config.toml
tokenizer = "word"
vocab_size = 59
encoder_norm = "batchnorm"
encoder_wave_strides = [5, 2, 2, 2, 2, 2]
fusion = "prefix"
decoder_norm_position = "pre"
decoder_head_dim = 64
decoder_qk_norm = true
decoder_inner_norm = false
shampoo_beta = 0.95
precondition_frequency = 16
steps = 4500
batch_size = 128
lr_schedule = "cosine_restarts"
weight_decay = 0.2
Rows from block 4 of the audio encoder of a small encoder-decoder audio transcriber, named by matrix and row number. Rows with one number belong to one channel. Each number is 50 + 15 x the weight over its row's rms, rounded and kept within 0 to 99. All counts start at 0.
After each channel's rows are labels from the 100 clips, of 14976, where the channel reaches its highest value: "responds to" is what is common among them. Only what is clearly more common there than usual is listed. The data: melodies that start on their tonic, played by one synthesised instrument. In brackets: how many of the 100, against the usual share in percent.
# convs1: first pointwise conv (encoder.blocks.4.convs.1.weight, 192x192x1), inputs 96-191
# convs3: second pointwise conv (encoder.blocks.4.convs.3.weight, 192x192x1, transposed), outputs 96-191

convs1.59:50 53 53 71 58 72 64 55 51 33 62 43 42 58 58 45 47 71 63 54 58 67 83 44 55 32 51 53 49 53 71 61 47 66 55 58 31 59 65 50 53 52 38 51 53 54 62 47 27 61 26 42 46 56 27 64 32 11 64 36 43 39 53 40 41 37 42 38 53 52 56 33 34 42 48 57 70 68 57 50 37 40 47 40 47 62 59 28 46 40 47 78 66 46 48 36
convs3.59:36 43 29 47 48 47 08 63 41 39 39 50 32 17 74 61 56 15 30 61 38 34 66 46 62 86 45 82 54 52 78 56 50 44 47 57 50 61 71 64 36 33 62 46 31 60 60 29 58 67 70 61 77 50 70 55 34 53 48 39 61 60 70 22 48 35 44 69 58 27 41 42 60 37 69 31 47 30 31 47 41 44 36 34 51 42 41 60 65 47 57 61 68 52 28 79
responds to: the note A (67 vs 39.8); clipping (66 vs 7.8)

convs1.84:58 69 91 43 58 36 58 34 56 44 34 37 46 27 48 50 45 49 38 20 36 79 35 23 54 31 65 37 27 53 61 56 67 55 44 62 60 58 59 64 61 56 46 48 16 59 40 57 40 69 55 62 22 65 48 33 84 53 18 74 52 53 69 46 75 51 71 54 41 52 54 56 40 51 42 35 52 37 43 37 41 41 28 41 54 42 36 49 46 43 44 43 60 43 44 49
convs3.84:81 34 39 52 47 62 64 55 75 64 49 41 33 62 30 64 49 54 55 45 69 63 45 27 24 56 31 16 68 73 50 73 37 62 51 52 42 61 31 56 58 70 47 57 57 30 42 53 39 46 58 70 20 22 40 44 18 40 79 76 52 57 50 37 48 37 61 62 69 52 35 29 41 78 39 58 42 61 37 53 53 79 36 77 57 58 56 48 20 56 38 33 42 57 69 43
responds to: the note A (88 vs 39.8); clipping (50 vs 7.8); tonic: A (26 vs 7.8)

convs1.190:75 51 41 46 43 76 41 57 58 56 77 47 38 80 72 37 48 40 45 58 54 37 30 90 66 49 40 39 42 64 56 44 53 33 56 48 28 24 38 22 45 38 77 04 48 59 30 65 52 55 43 47 29 61 60 61 67 48 31 57 32 48 45 35 53 61 52 45 46 54 49 42 50 69 50 42 43 71 59 50 49 45 60 85 44 20 59 46 57 49 42 28 37 80 45 61
convs3.190:42 46 38 37 40 40 56 72 39 56 44 72 57 68 64 56 16 66 34 30 23 57 50 52 52 37 43 28 44 50 39 27 68 61 56 47 40 75 54 30 61 47 41 35 73 38 38 11 79 44 51 75 24 36 41 41 56 27 42 46 35 49 43 48 22 58 74 65 56 38 26 50 76 49 42 45 50 44 59 63 26 64 63 52 39 50 24 65 60 70 40 50 43 47 72 73
responds to: the note B (74 vs 40.2); the note E (72 vs 39.6); clipping (49 vs 7.8)

convs1.125:58 53 31 75 33 58 56 63 54 51 55 51 87 11 33 25 50 47 33 56 28 78 37 40 70 52 54 64 38 59 58 49 43 27 64 51 46 63 48 29 56 40 57 47 65 37 39 13 39 36 48 40 41 46 70 43 55 51 45 48 47 58 57 53 63 39 45 50 24 57 07 55 60 76 45 50 36 57 57 49 27 51 68 21 45 19 60 60 51 58 86 49 23 49 60 45
convs3.125:56 72 70 27 30 61 44 54 47 59 24 90 47 58 45 54 68 79 57 48 56 44 49 58 17 35 46 67 47 48 39 45 58 46 49 42 55 67 54 25 50 37 56 38 35 41 71 67 41 38 60 64 26 58 53 36 28 49 82 68 68 78 61 37 38 48 60 17 46 22 44 52 44 49 54 65 56 50 72 44 37 48 51 35 19 69 60 60 49 64 59 46 51 21 49 63
responds to: the note A (66 vs 39.8); clipping (52 vs 7.8)

convs1.69:34 65 44 46 44 55 57 32 31 51 44 34 52 35 32 31 51 42 46 46 62 46 38 35 40 55 69 36 30 56 46 52 58 52 25 51 58 48 28 32 40 44 77 35 78 42 60 66 56 49 41 62 38 30 28 34 72 17 52 28 53 59 61 31 61 43 31 30 79 62 78 33 53 45 56 53 42 22 62 48 23 86 51 65 45 54 48 52 83 67 45 57 41 30 95 16
convs3.69:49 64 29 73 50 57 46 56 64 80 57 42 32 47 74 36 54 21 49 27 65 52 75 50 46 60 54 43 54 30 66 58 35 79 29 54 69 30 70 53 61 53 52 62 41 47 62 33 52 77 48 57 37 61 29 59 66 57 55 80 48 47 78 31 35 38 64 41 73 60 32 76 74 42 40 26 59 53 68 29 58 38 71 50 65 30 44 53 60 54 15 67 45 43 39 33
responds to: the note G# (73 vs 39.8); clipping (50 vs 7.8); tonic: G# (29 vs 9.5)

convs1.72:67 33 47 49 35 51 43 35 57 65 36 66 55 49 54 36 60 47 47 23 54 64 68 27 64 62 55 49 52 45 52 66 51 49 52 48 34 34 71 11 56 33 57 39 53 72 57 60 77 79 41 71 56 60 64 67 39 54 38 61 39 40 27 39 56 63 64 62 60 12 55 39 40 53 53 50 39 38 46 30 43 25 66 54 58 58 43 71 80 58 38 50 49 00 41 43
convs3.72:48 36 89 16 71 45 74 68 44 42 52 55 48 39 45 51 34 29 25 47 40 61 50 46 42 51 47 64 56 50 51 09 44 37 18 30 52 45 56 58 29 61 44 68 48 30 48 49 42 45 53 30 63 33 31 23 67 39 49 51 17 48 33 85 66 44 32 81 06 39 44 45 37 72 80 54 56 38 34 50 52 35 47 35 80 17 58 49 31 45 50 41 48 29 33 53
responds to: the note G (80 vs 40.8); clipping (64 vs 7.8)

convs1.141:51 48 26 64 58 58 53 44 61 64 56 69 48 62 58 71 49 26 56 58 53 56 57 67 55 56 45 66 55 57 48 41 57 61 37 42 38 29 38 67 50 62 56 39 55 43 63 34 41 37 47 46 29 60 53 63 80 18 39 31 86 56 68 49 50 54 33 39 58 49 65 28 71 22 11 58 61 58 38 24 36 76 25 86 71 90 57 49 59 47 53 50 48 55 75 24
convs3.141:29 34 41 75 54 33 43 40 48 25 35 32 49 38 66 84 58 40 54 42 72 47 44 61 61 33 78 56 56 51 35 49 53 57 67 78 31 48 36 22 49 35 51 45 58 64 27 75 43 67 25 43 64 51 44 60 70 56 52 48 39 40 22 31 44 70 33 53 51 35 47 68 57 66 69 37 22 57 32 54 68 30 55 34 61 22 45 45 50 58 24 36 48 68 53 45
responds to: the note B (85 vs 40.2); clipping (60 vs 7.8)

convs1.4:25 63 75 57 45 50 47 44 60 42 40 55 44 50 41 57 58 41 74 41 67 58 51 41 48 50 79 61 74 49 40 45 31 57 61 31 51 49 43 44 39 32 51 65 06 50 70 24 41 38 63 30 54 40 31 30 57 34 52 46 36 35 41 43 67 64 59 43 46 49 58 40 31 54 28 64 44 38 67 62 42 45 64 58 15 36 39 54 50 35 44 63 50 36 37 66
convs3.4:53 16 45 30 55 63 77 74 70 66 28 64 36 50 67 47 55 24 50 40 28 44 78 42 42 63 49 10 46 72 46 53 55 25 57 65 39 37 47 35 45 32 49 71 51 75 48 26 62 58 34 70 29 43 68 58 75 43 62 50 55 47 65 55 52 43 25 37 40 39 73 37 54 37 48 58 40 84 41 68 67 85 62 35 52 67 39 33 42 66 66 50 50 40 73 48
responds to: the note G# (71 vs 39.8); the note D# (67 vs 41.1); clipping (55 vs 7.8); tonic: G# (28 vs 9.5)

convs1.188:51 43 43 27 59 61 32 42 64 28 48 49 46 33 46 51 62 29 52 80 48 45 09 33 48 48 52 46 68 46 54 76 67 46 70 55 37 39 57 48 47 63 15 26 43 80 52 23 43 23 13 33 31 67 32 37 60 55 60 33 70 54 70 63 50 59 38 46 75 36 34 47 58 42 37 77 56 32 41 44 27 58 45 68 79 86 63 58 51 55 52 48 49 56 47 61
convs3.188:26 58 44 29 32 60 35 56 57 42 45 73 69 71 78 54 49 43 46 54 50 40 53 31 61 78 57 42 47 62 31 61 76 85 47 64 64 54 35 59 44 73 51 47 50 46 52 63 54 40 33 49 21 45 50 35 66 76 20 48 60 67 44 28 31 47 54 61 66 41 31 36 91 49 71 40 64 70 69 35 44 63 17 43 71 57 66 61 53 36 39 39 37 57 59 53
responds to: the note F# (70 vs 39.7); clipping (59 vs 7.8); tonic: F# (25 vs 8.1)

convs1.144:56 25 44 54 47 40 45 72 52 33 56 65 55 51 29 33 52 57 52 52 53 51 48 56 26 23 66 21 48 38 53 26 45 66 80 57 48 17 61 54 47 51 71 56 70 31 45 54 56 55 34 52 37 41 55 59 63 13 48 47 10 66 56 30 37 51 60 64 40 76 76 72 48 44 45 35 44 21 48 43 56 37 50 62 40 69 37 64 63 60 60 62 50 30 47 58
convs3.144:42 23 45 59 51 71 68 56 37 32 53 24 41 36 41 47 46 51 59 73 38 44 23 58 33 26 52 53 62 55 69 49 68 36 49 60 45 68 36 69 17 60 50 58 64 22 44 75 28 63 29 59 23 53 40 35 47 28 49 48 50 70 41 71 45 68 33 49 13 37 69 35 60 37 64 37 55 28 19 57 42 49 39 36 83 51 77 49 44 55 33 42 43 40 29 64
responds to: the note G (68 vs 40.8); clipping (42 vs 7.8)

convs1.177:55 46 36 30 48 33 47 65 23 59 55 62 29 31 50 34 48 56 47 36 39 38 50 34 58 48 66 48 28 75 35 59 37 36 52 33 41 46 63 49 63 67 51 82 47 60 45 31 42 51 46 51 48 35 88 47 63 57 30 51 49 60 46 43 46 39 42 62 49 47 45 22 38 72 50 39 48 67 37 91 29 49 20 64 59 49 24 52 50 46 73 27 32 40 52 56
convs3.177:17 39 61 56 44 28 54 65 66 69 40 59 31 40 48 72 46 57 50 58 45 29 53 71 42 46 66 49 71 50 43 59 31 54 58 43 59 61 43 54 54 66 46 73 60 26 77 37 66 48 26 40 57 48 32 47 73 46 54 47 38 45 39 39 48 44 34 39 37 65 50 44 31 77 51 45 70 28 61 48 80 30 50 58 48 60 47 57 47 15 22 56 66 62 60 44
responds to: the note C# (97 vs 39.4); clipping (38 vs 7.8); tonic: C# (26 vs 7.6)

convs1.46:48 48 17 58 49 66 53 55 42 71 64 55 80 51 67 61 30 39 37 56 51 59 56 53 64 74 58 58 28 69 28 30 31 62 49 57 16 73 45 57 62 27 51 16 58 68 57 54 53 47 90 34 87 64 69 40 62 49 35 39 54 35 50 57 29 48 57 63 37 63 68 56 38 52 67 20 47 58 47 36 26 57 60 63 31 50 50 47 40 65 14 60 66 49 26 53
convs3.46:56 77 89 09 52 52 52 49 41 64 29 61 31 49 68 69 59 49 43 35 40 37 50 39 75 52 31 64 29 60 53 46 57 66 68 40 29 46 34 28 71 23 45 55 32 67 71 47 34 30 57 34 61 22 26 53 61 33 78 72 46 52 20 53 55 65 31 64 42 52 51 64 42 41 49 56 59 56 43 47 73 54 43 58 70 36 31 71 65 40 51 45 62 44 42 78
responds to: the note G (93 vs 40.8); clipping (43 vs 7.8); tonic: G (27 vs 8.2)

convs1.56:24 60 52 90 23 43 53 99 64 59 45 31 32 35 40 45 38 32 29 62 58 52 43 65 44 57 57 49 40 46 74 43 44 23 59 48 53 77 42 46 31 56 53 69 76 77 63 29 64 44 62 42 48 62 51 52 57 42 45 53 50 60 57 56 58 49 54 29 39 19 46 47 44 71 49 42 45 10 40 26 44 28 76 41 54 35 68 47 28 39 47 07 51 63 72 35
convs3.56:73 78 56 40 16 57 57 59 42 45 59 70 50 43 43 73 67 26 32 65 63 67 42 13 37 38 59 43 40 57 59 31 87 63 38 26 37 63 40 52 51 53 59 48 82 47 64 77 46 65 35 47 68 79 35 53 81 59 22 39 39 53 23 47 78 55 54 57 62 52 34 48 57 46 46 45 59 55 55 45 61 40 50 63 39 41 65 45 48 69 41 72 48 79 47 45
responds to: the note A (77 vs 39.8); clipping (43 vs 7.8); tonic: A (28 vs 7.8)

convs1.176:52 48 51 58 59 18 51 41 53 55 48 63 29 46 66 74 41 33 25 28 61 78 54 51 57 48 66 55 29 56 30 61 83 50 72 64 61 66 29 37 60 25 43 44 69 60 66 46 58 70 53 80 50 67 68 64 67 54 63 29 59 75 42 69 45 46 52 86 46 61 26 40 31 48 52 51 38 17 39 39 31 33 36 65 48 61 64 36 38 55 77 56 51 36 64 56
convs3.176:23 63 30 95 41 29 45 27 45 56 44 51 60 65 58 50 48 50 59 77 50 47 39 43 23 48 11 64 46 59 34 53 43 32 68 51 27 43 44 61 75 28 50 50 52 34 55 27 62 43 64 54 50 56 72 40 26 74 71 56 53 48 59 48 15 45 47 12 40 26 41 51 48 50 56 26 60 44 34 69 59 40 70 67 59 58 52 44 59 36 33 93 45 59 59 49
responds to: clipping (49 vs 7.8)

convs1.94:38 55 68 60 32 55 68 36 42 48 54 39 27 56 42 63 37 59 50 62 39 28 19 42 63 56 48 63 52 57 70 41 40 64 36 36 32 46 68 36 45 58 30 50 20 66 58 49 42 37 60 37 26 43 54 27 56 41 66 74 56 79 69 53 60 34 33 56 38 39 56 66 72 28 69 14 33 57 73 63 41 34 49 30 40 33 61 82 57 48 35 48 33 62 67 60
convs3.94:37 35 25 40 52 60 59 62 29 48 64 52 58 42 16 40 45 57 33 38 47 65 48 85 52 52 37 28 69 51 51 63 43 31 76 45 40 40 43 45 43 31 44 78 46 26 63 55 63 68 77 38 58 35 36 65 57 64 67 50 41 41 30 30 53 53 72 69 53 61 36 43 64 62 65 37 84 63 38 58 46 63 55 51 50 72 46 72 46 45 67 49 63 31 63 41
responds to: the note C# (83 vs 39.4); clipping (39 vs 7.8)

convs1.5:56 35 71 39 59 76 69 44 49 35 64 39 38 29 37 31 62 70 60 50 46 28 56 51 53 52 36 41 45 73 52 40 45 38 62 52 67 76 50 75 56 79 58 23 43 55 70 22 38 30 35 50 19 52 54 34 49 26 53 31 45 47 50 58 38 45 55 47 61 83 57 49 47 44 69 29 49 35 62 73 36 66 55 61 79 39 77 59 38 49 37 40 30 57 44 52
convs3.5:30 87 30 43 67 52 40 57 57 31 57 37 63 40 57 43 75 35 53 57 61 30 43 43 44 26 24 39 60 37 49 63 49 23 59 41 53 77 53 39 85 44 53 27 31 30 66 54 63 43 42 28 48 62 37 67 56 42 32 47 39 43 57 68 74 59 44 39 41 49 47 35 76 62 70 43 47 56 33 80 48 40 59 55 45 55 24 74 48 28 48 56 23 27 34 56
responds to: the note A (96 vs 39.8); clipping (30 vs 7.8)

convs1.70:35 44 19 66 53 62 36 59 29 49 41 34 63 62 71 68 47 70 44 45 43 39 80 54 42 36 50 36 39 35 47 38 60 58 40 27 42 70 61 40 60 50 53 27 59 30 55 87 47 73 63 28 68 57 51 48 40 08 40 65 65 49 52 53 25 31 40 35 50 68 83 81 59 62 56 48 36 41 38 56 21 40 34 41 52 50 21 37 45 58 48 57 38 81 57 15
convs3.70:54 45 48 72 58 43 33 41 23 68 77 63 47 28 68 25 44 40 49 62 37 45 56 56 57 37 63 55 46 78 36 24 81 29 28 41 68 18 54 40 32 45 40 33 50 64 47 65 38 55 48 42 51 36 30 49 69 45 49 66 70 57 22 45 37 84 49 45 57 39 42 27 52 72 61 53 44 90 47 39 11 45 46 28 25 55 50 63 63 34 34 52 37 29 46 59
responds to: staccato (62 vs 24.9); clipping (45 vs 7.8)

convs1.136:26 67 64 60 57 62 37 61 58 36 41 41 38 38 55 61 39 51 52 79 49 48 55 71 47 59 62 49 84 81 38 77 50 66 62 48 52 52 49 39 50 30 42 67 66 61 47 54 54 49 49 47 46 58 58 32 62 37 64 25 56 46 28 52 62 61 35 19 41 28 44 49 32 32 44 30 33 30 57 52 84 62 16 32 41 54 43 58 12 66 57 84 60 49 35 48
convs3.136:76 59 53 58 99 58 44 30 00 56 53 31 48 27 74 63 44 44 45 51 47 53 62 50 67 00 46 48 51 82 36 45 61 23 67 51 31 54 29 67 36 40 52 80 38 32 61 37 56 58 57 56 62 52 44 34 74 45 37 39 38 37 46 78 30 57 55 71 61 39 56 64 21 45 30 27 52 55 50 46 72 55 36 47 37 40 65 28 53 49 37 83 22 78 43 49
responds to: the note G# (67 vs 39.8); clipping (48 vs 7.8); tonic: G# (27 vs 9.5)

convs1.18:50 59 35 47 62 43 68 54 34 61 53 61 69 62 49 40 73 51 78 51 35 15 50 77 38 60 53 58 52 69 81 33 43 54 39 36 48 59 38 14 46 53 67 89 33 41 63 56 76 56 24 58 59 54 55 72 53 54 49 34 58 55 34 11 20 54 65 57 71 60 56 23 54 55 39 55 42 60 43 63 66 71 25 57 65 61 61 49 62 63 43 39 39 73 37 51
convs3.18:44 32 47 44 62 25 48 57 69 29 50 34 39 83 54 53 37 25 46 36 63 59 38 54 48 79 82 65 49 51 73 69 56 79 65 35 35 58 38 30 64 42 67 72 79 68 49 76 64 55 18 52 50 67 55 10 50 50 70 61 58 38 75 69 42 46 71 28 46 55 36 64 44 31 49 50 44 44 42 64 59 42 28 37 50 50 48 51 37 28 70 44 65 31 35 59
responds to: staccato (74 vs 24.9); clipping (33 vs 7.8)

convs1.38:55 58 33 63 40 43 53 29 45 41 31 53 65 75 61 60 52 42 45 61 52 30 53 54 39 39 53 53 18 45 32 71 43 51 29 55 20 56 39 49 53 50 47 47 73 46 53 38 47 77 34 43 48 67 68 42 58 53 49 64 47 43 39 32 15 55 55 41 57 51 41 60 52 31 38 65 37 50 62 42 24 41 34 47 35 27 36 29 42 58 60 45 44 64 12 60
convs3.38:46 20 51 45 70 33 57 41 69 86 36 38 76 14 58 61 33 49 37 65 43 59 63 21 50 20 09 70 35 50 59 63 39 64 42 60 50 54 49 58 41 43 47 50 21 57 37 50 20 42 65 63 59 54 41 55 55 36 41 69 11 28 48 73 62 41 18 57 67 58 61 69 43 48 52 47 50 62 53 25 69 67 57 50 81 18 50 37 38 49 24 54 69 30 75 56
responds to: staccato (54 vs 24.9); clipping (48 vs 7.8); bass guitar-like (28 vs 5)

convs1.62:43 42 67 57 25 49 44 60 48 41 50 33 53 25 80 44 67 33 58 36 49 34 39 82 55 54 50 44 40 49 69 48 46 73 45 59 49 42 43 42 61 61 64 36 62 25 41 26 38 70 51 72 41 60 61 41 26 47 56 55 84 42 67 25 21 81 35 45 51 23 57 49 72 56 45 43 11 55 45 23 48 46 38 66 71 62 71 60 30 40 46 34 41 31 53 39
convs3.62:37 52 35 61 44 21 55 31 41 20 63 13 62 45 47 59 11 58 38 53 58 53 41 30 63 51 48 34 79 41 70 63 39 42 66 39 48 63 60 39 39 62 61 78 72 32 41 50 62 41 52 36 45 62 42 27 32 62 44 52 40 66 62 56 62 23 40 24 47 52 34 24 62 22 67 32 57 52 36 43 77 43 67 42 61 56 34 66 43 43 56 43 42 48 44 73
responds to: staccato (64 vs 24.9); clipping (43 vs 7.8)

convs1.66:61 40 64 63 55 14 28 41 42 63 54 77 67 64 35 58 54 60 29 51 63 52 33 23 47 73 50 59 75 27 42 08 45 46 65 58 64 46 54 47 23 59 31 46 45 66 87 51 59 49 39 36 33 61 46 44 65 65 76 73 79 81 46 39 62 65 57 50 48 51 61 56 39 35 45 38 43 40 56 29 56 50 20 71 39 42 60 56 26 31 70 56 70 36 39 49
convs3.66:60 70 21 44 41 52 40 42 42 84 58 42 56 43 27 53 57 29 52 54 50 49 41 51 70 14 44 27 49 73 70 95 46 95 61 54 34 68 77 44 48 56 43 61 57 25 72 74 37 27 51 45 65 47 48 46 57 50 65 59 59 51 32 36 60 57 50 49 56 42 53 29 41 25 30 55 30 42 56 40 27 53 26 48 62 59 44 45 50 74 37 33 85 64 58 45
responds to: the note G# (69 vs 39.8); clipping (41 vs 7.8); tonic: G# (26 vs 9.5)

convs1.168:56 60 46 63 63 41 40 49 59 54 41 51 78 41 32 51 67 45 61 74 35 08 37 65 68 72 58 66 75 52 60 58 74 52 41 42 45 43 55 85 38 52 59 37 52 47 25 40 40 46 46 39 13 63 55 43 78 51 36 53 47 75 65 42 27 32 86 62 49 27 27 59 48 56 35 44 76 52 51 48 36 30 49 65 35 84 52 78 50 60 66 49 37 48 57 43
convs3.168:43 29 51 49 33 59 71 48 52 45 43 00 63 36 42 45 47 44 48 57 45 40 60 65 60 45 49 43 67 59 58 56 58 31 33 60 47 50 34 41 54 36 61 52 25 32 35 50 50 74 49 37 54 44 32 48 35 37 58 44 73 34 76 46 48 40 55 51 47 48 50 73 51 66 38 48 41 49 52 27 12 69 56 66 42 52 57 36 53 29 54 44 55 29 58 84
responds to: the note C# (74 vs 39.4); clipping (53 vs 7.8)

convs1.25:50 35 56 59 62 35 52 26 36 51 51 35 48 48 32 54 37 33 42 41 36 51 46 64 65 41 58 27 44 68 42 32 32 50 64 48 50 68 47 38 59 40 49 49 45 33 40 52 60 35 63 63 43 65 64 30 65 69 33 37 39 85 61 58 59 78 45 30 65 55 60 50 41 43 61 74 42 51 56 63 58 28 00 45 70 37 79 73 59 34 47 55 40 71 35 48
convs3.25:79 43 35 52 56 40 21 48 65 45 47 54 67 59 45 74 43 65 88 63 43 13 54 62 33 52 48 41 47 39 52 59 54 41 63 58 55 40 49 43 52 31 74 37 85 48 49 55 46 62 81 57 37 59 66 83 43 49 28 53 44 55 71 66 50 79 66 65 49 33 67 45 74 78 66 64 68 32 53 62 30 55 61 51 36 56 51 67 79 37 63 47 59 68 36 54
responds to: the note A (80 vs 39.8); clipping (56 vs 7.8); tonic: A (25 vs 7.8)

convs1.58:54 59 68 62 49 45 33 39 42 34 68 67 52 44 49 87 87 65 59 34 50 54 67 86 49 40 50 58 34 63 68 67 82 42 66 47 39 54 45 62 45 37 67 42 70 35 52 76 26 66 21 58 78 45 52 46 27 40 41 38 44 43 63 56 85 43 65 64 70 57 68 58 27 52 20 54 54 66 48 56 25 46 29 63 48 40 40 46 64 38 39 44 57 50 23 32
convs3.58:42 52 71 38 55 53 33 52 57 49 30 55 37 48 33 46 59 45 50 40 48 83 32 52 46 51 70 84 56 36 57 39 52 41 33 47 35 55 29 61 35 33 71 65 60 69 46 46 28 68 51 43 68 48 41 29 53 18 32 32 31 71 65 58 64 75 60 57 46 68 54 51 38 52 43 38 57 54 68 57 54 39 63 72 44 14 68 64 27 53 41 53 48 44 33 79
responds to: the note A (66 vs 39.8); clipping (47 vs 7.8); square lead (30 vs 5.1)

convs1.156:34 61 50 46 65 53 71 61 69 56 56 84 38 73 39 46 49 52 44 51 35 51 69 53 63 84 39 40 55 18 57 83 41 62 63 43 08 56 65 46 62 37 50 58 28 27 42 57 65 35 56 55 40 48 39 55 89 12 57 56 38 66 41 28 39 16 53 62 68 48 49 45 63 51 48 51 46 39 57 60 46 61 63 43 64 59 57 62 45 43 47 55 17 52 40 55
convs3.156:72 44 43 43 53 16 64 54 51 58 47 58 38 49 44 52 26 28 51 36 66 52 60 42 47 37 57 47 21 07 56 26 18 47 57 55 69 61 61 62 63 38 25 33 48 44 40 49 44 21 44 29 45 46 74 38 76 64 32 26 39 61 27 38 52 48 48 49 59 57 58 56 56 62 63 68 60 27 37 36 36 52 61 26 58 20 41 23 53 46 55 69 35 61 55 36
responds to: clipping (48 vs 7.8); tonic: G# (25 vs 9.5)

convs1.124:46 48 49 44 58 46 51 42 11 68 75 32 36 45 64 52 31 60 44 45 47 71 43 31 42 70 53 38 62 60 60 48 44 66 49 45 41 56 50 48 45 45 41 25 49 47 58 40 50 56 15 32 56 74 95 39 47 34 64 43 42 60 75 69 73 64 49 59 55 40 78 76 40 57 35 63 50 51 29 38 69 54 41 41 41 41 43 36 29 60 55 41 77 59 30 48
convs3.124:54 32 67 50 67 48 43 46 63 72 37 29 42 36 49 31 57 29 79 47 36 49 52 79 69 85 72 36 94 20 33 48 33 50 50 27 55 52 57 34 59 60 48 59 47 57 42 64 76 32 48 79 42 61 37 58 39 29 24 27 37 35 51 42 63 29 46 46 56 30 36 49 39 43 43 26 59 80 66 64 70 80 37 62 65 64 64 43 45 38 53 49 51 58 55 60
responds to: the note G (99 vs 40.8); clipping (35 vs 7.8); tonic: G (27 vs 8.2)

convs1.61:65 42 50 54 63 52 67 29 49 41 52 44 73 49 71 75 27 51 41 49 37 44 73 40 47 75 49 42 42 45 51 47 49 60 38 46 47 68 54 47 57 72 35 23 50 53 52 80 58 78 39 10 24 48 65 80 54 52 29 37 54 49 60 67 59 69 47 90 41 42 62 64 38 81 58 37 40 62 43 19 31 48 55 38 52 59 30 53 48 64 71 72 60 39 73 46
convs3.61:62 71 49 42 58 24 39 36 42 59 70 49 46 43 58 55 51 62 58 67 28 31 32 27 42 40 49 63 27 13 45 29 58 38 44 53 26 39 43 51 53 58 58 64 51 41 55 61 43 76 62 38 61 68 42 49 72 40 07 19 59 62 10 59 57 42 64 50 62 45 38 59 58 29 68 35 83 59 50 37 65 47 44 73 52 42 56 26 65 56 41 57 37 43 24 59
responds to: the note D (95 vs 39.5); clipping (54 vs 7.8)

convs1.191:76 54 56 79 31 43 44 58 40 26 57 61 67 34 59 59 75 54 45 35 56 49 35 70 80 35 57 35 73 60 60 61 54 55 43 56 62 58 45 59 54 43 70 58 47 31 59 61 46 48 49 73 40 58 60 24 20 69 00 49 22 56 58 54 74 49 53 54 42 50 55 71 48 49 35 33 56 41 60 66 38 40 64 88 47 54 55 64 60 50 80 45 40 75 40 31
convs3.191:25 60 52 67 38 34 71 44 56 59 59 26 53 67 57 55 68 38 48 31 59 21 33 30 65 59 68 33 17 50 41 65 30 42 35 63 26 55 26 72 35 65 57 59 45 63 48 31 40 55 64 38 39 78 29 46 42 53 31 22 64 44 16 56 41 61 57 55 25 73 43 57 51 49 43 62 60 52 47 37 53 23 54 60 72 40 51 37 28 62 56 42 43 62 50 56
responds to: clipping (39 vs 7.8); square lead (36 vs 5.1); sine tone (28 vs 4.7)

convs1.27:32 60 39 57 58 51 51 40 49 52 36 32 52 73 33 24 32 28 44 41 29 48 43 80 51 52 41 38 34 65 54 55 66 38 66 64 70 43 66 16 52 64 43 55 41 56 56 47 61 43 42 58 26 59 33 40 62 43 62 39 51 56 48 64 56 48 26 55 40 45 60 57 31 24 67 23 47 53 55 22 14 46 59 27 64 29 39 29 44 39 47 39 25 47 32 46
convs3.27:56 48 26 42 59 69 46 26 57 49 42 43 65 48 69 52 57 69 63 59 36 49 58 75 62 87 42 24 64 74 25 42 47 75 56 15 25 50 40 47 33 59 69 44 40 56 73 23 37 34 63 54 50 51 33 71 24 52 60 39 67 29 39 61 37 34 63 32 70 35 25 85 71 38 45 46 46 47 38 71 53 42 70 54 79 41 57 55 57 65 58 38 15 58 20 54
responds to: the note C# (89 vs 39.4); clipping (49 vs 7.8)

convs1.45:30 48 55 58 65 65 30 45 59 52 40 48 37 29 58 38 59 72 64 42 53 35 34 75 34 49 26 61 65 42 54 74 46 34 66 41 34 48 79 38 31 55 40 47 25 40 37 41 27 47 61 56 39 47 29 64 47 59 38 55 53 52 52 43 49 28 57 44 48 60 79 55 45 26 68 46 48 46 35 38 54 53 27 43 49 28 50 43 32 51 78 70 52 35 95 41
convs3.45:53 60 58 38 31 63 71 60 61 28 67 26 32 51 59 50 46 65 48 17 65 67 70 78 68 63 28 64 32 63 61 80 42 36 61 45 35 44 55 65 51 57 68 44 33 55 42 71 71 37 36 30 53 40 81 47 56 38 47 57 55 30 63 49 67 40 70 69 74 52 44 48 44 28 33 41 53 47 32 49 68 09 75 78 58 40 36 63 32 66 61 43 33 66 31 29
responds to: the note F# (78 vs 39.7); clipping (61 vs 7.8); tonic: F# (25 vs 8.1)

convs1.1:32 38 60 55 61 68 64 65 50 51 57 43 32 51 56 48 41 68 33 75 23 62 47 57 42 42 46 64 60 31 60 59 48 39 71 54 50 79 68 57 28 50 64 40 54 39 68 40 44 61 70 67 36 66 31 60 52 19 21 68 35 48 58 54 57 53 87 50 50 38 47 63 37 54 56 47 62 40 61 61 82 56 25 31 28 43 43 76 36 62 75 59 40 41 41 33
convs3.1:57 47 37 39 58 23 63 44 37 55 41 55 77 37 56 43 34 40 71 43 50 55 47 52 48 56 36 48 72 78 43 40 58 67 60 33 84 38 47 61 45 54 76 52 53 80 53 32 50 65 32 28 26 45 70 53 68 14 33 54 31 50 60 42 52 67 54 49 31 44 80 44 15 18 39 68 48 36 69 30 54 23 77 56 64 72 34 44 33 62 64 59 44 62 43 46
responds to: the note B (79 vs 40.2); clipping (46 vs 7.8); tonic: B (30 vs 8.1)